config.toml
image_size = 64
activation = "swiglu"
patch_size = [4, 4]
width = 192
residual_init = "none"
beta2 = 0.99
shampoo_beta = 0.95
adamw_lr_other_params = 0.001
epochs = 24.1
Rows from block 3 of a small CTC image transcriber, named by matrix and row number. Rows with one number belong to one neuron. Each number is 500 + 40 x the weight over its row's rms, rounded and kept within 0 to 999. All counts start at 0. Numbers have three digits each.
After each neuron's rows are labels from the 100 images, of 14976, where the neuron reaches its largest size: "colour at peak" is the nearest of a few named colours to the mean colour under the peak. Only what is clearly more common there than usual is listed. The data: short English words printed on busy colour backdrops. In brackets: how many of the 100.
# gate: MLP gate (model.blocks.3.mlp.gate.weight, 768x192), inputs 96-191
# fc1: MLP up (model.blocks.3.mlp.fc1.weight, 768x192), inputs 96-191
# fc2: MLP down (model.blocks.3.mlp.fc2.weight, 192x768, transposed), outputs 96-191

gate.672:469522475461570493565515446552495489444520510504527539513539558535466521532481541552481498527542549475492521469549451521411552530536461448453485581551479511527477569501459452495496523498516495577558592532461434494576484453485530549614551444467508494464499482479505476497558493522473451491
fc1.672:510557415439377493476551480502447444609528473458482445482564477512512478430533509533513503474529533519481499523533505456479428537487546501497511548528545495498549521551465534564476518533520477482518488554544521457444487450498446441457461507480461596496430556475510480530518527560498469465
fc2.672:463518458494415517454496543445485465544582459452455591556539487533505516509539511502520503424553480614494533439544496464461482488502517484507499551475515489528555528495502457529550539474475447517551521538548521460447531481477444459504510470443499593490507500465515460533512557553556414517
colour at peak: pink (50)

gate.202:500532549564501456538514463547498495503409521482587489446491475459497494439467450484621480549455548483431462432474459455619433523530467499525508542451544514480477560548487536504504501512493475537498479543413526502529541505485449473518428548482474544527487506559534429486529456536523487432
fc1.202:472498444521572498580508458555566519533551522513465502461456483486546506576502481597503549521509512540482455536499512508472525506429539521564487459505489477505484466489482391544527506432521485475571488400470519518511565510559534516506519531555501499502428519449461458545499471548471521511
fc2.202:495517437493465504500549456525563400527486507492511512485433420438583549532575468491528457465487487463432493464544420509517491548449515502541439537516495498445489475504514455492545432476502399512497527450430487480504562441471452550488486471533485478616449534492501523492480505470514460446
colour at peak: brown (56)

gate.727:480511533516511485540522514452533495473468438470508518499518452460494454480463504446467493458508543468541501536493538462541440549490427525549518486448513507573513498566579473494485528491499535567524498519499508500533474533543572536542534579492504466492525569442528527544570486474459573582
fc1.727:459506460496545536546492528510493591492442496474469489556494557523503479434523562516468563463586457469483555461453515530522518540542509444511497478612589584569492478487455459480537456448557509512481562517525476474563516495539533526461457519559568467543428501418478551468579490461467488507
fc2.727:544491457524550421503519517490480451457523538546507500529451556438535544540466537459420524535507530530500514493481455505551475556520507507609560556519487468518555519536480566496539472548532499563458543520497490431458423502496534461518506577517537531428500537520411477515551530483562517488
colour at peak: pink (42)

gate.230:517454513604531480478479403543540540499482548449491505407525524503419511431449473566505486500510560462532431504534497535559525490488472457500546461599493459488501514482585516462534541565515535483514515493430544512530505474458516523473502571540467423586499481535570461506492541545470524458
fc1.230:575526418487504458532388456518396544439469493497516449574446459529542544484486461465465515512480480473489514515505526492459482561502502513547488459502562539472514536544471492561490569465572522473462490446494514476483457542492501463472478446571414517531522565535582502498554489518506523520
fc2.230:475518486529486479543406545482395461493437466461431514490479564497487425506481510470463511415483468551506511517507508459447519505503379482596445496449470531523583542520429498465495549526589483493536502503530569479501467440496484472495494501543490486560510500495614522510539497495519547499
colour at peak: pink (43)

gate.267:592445480589499464573456537484495499464443464564483528507526476414455509435454440430506533533488524520484541495454524553486549552519465504469539531445494421548521451509456498550480461520571521538525529510529569513480453473525472516503506557524492555489500494483516447503528465489518507425
fc1.267:535522563509530507476529504486571452641496508566497541521485492540528519506496557511435538580486518493572544520507479519516529542483439574497529492490511458475449457541556513494538514533355519481466539499546478497446539515451574561523540481515467505507509490513566496492498517525477526532
fc2.267:477504494451483475497520496521489539479467464485467528465526473455515487503514509463517500497450493424444511437566457455536536502547555446432562593457487525539491510509446484450440475486464514534571510477407497471527516496507599532500507492529480514486450506509529594521416518429453491499
colour at peak: pink (43)

gate.59:462507534473483494464475409574547549576514546435499525514522518535468489494486542439478468508495474430554546536448530541574579477485511506475538499480564450478555541548520473544481540450502477435512546468492469445533430522498477482562494474497544475501595553486469513480557583505534472534
fc1.59:515483536541561564436499440456520461441463515510509471522500489553568543450561491553507419506512479506520487456527500538472501412481480593479535481560461448490436468515477474452477478428495572498508485478575460474469495497456470450551485532426545456484521461494500530487558515437544572466
fc2.59:460489489478546570522430479452505515520511471479474472523465453492476507451549510495469429495512498442518500475500413572469441493529420517489470515461450510470487466486505482521504455424490480502515469518533438501447475478446477501560534519383471507491534468492495511456475458508534536463
colour at peak: grey (60)

gate.285:462495491540430443478500494494584521491520502485499525436509495507484419541508506496487424463519508481472572470561479453412463487495463499507483536448480461458480531511521516475453528516475497488512426530505570495509484559518523479453506439425510550426524562456470415532428515473473483451
fc1.285:484519471520440547514482473561518545566521507517575491421437457491542475485511523489471480456530536530518548503540515506466500545471574430549437488497504480430469535503519550413516508456475552536540487591502475485502530561524503494491495452465534445450444522460527497517478540460523441460
fc2.285:460475459456543570484542522470481510418463537408575509555543435508549571404475571486551496494526490572587502566417502646570544541538477522510527426525501540538475552529511514469495473500533496519582479481487436511424450493464433522492505531448571505493423469501515516526503501455537508576
colour at peak: grey (64)

gate.662:499473465499470493545484462481492477467526547471563463462578580458529563447515505557531506547507461528546506435514486479515515505546480571596516485499468504551479510484503443445502489499489449462472484581554476553588447483470523462515511509470477511507506480454488501516522544515433558501
fc1.662:490501476455496535557580559541465416469522510464497518525545546450489489533583501563544451515518478503516519491456535555518532431443564493551516515528481544542445542462457500511438430493567505503518487462601531482520483519522509503516474515506598569578488472503478520481502539502566484512
fc2.662:468506523537471506509511524585528441539545437456651527502488488475513496512560456555467492508469554578530538459461557528519426461446493530563526505548502520525416477495460515513469466494570430551523477500515487458411446491573447497431439529499523557495519587545482459528467519508547488483
colour at peak: brown (49)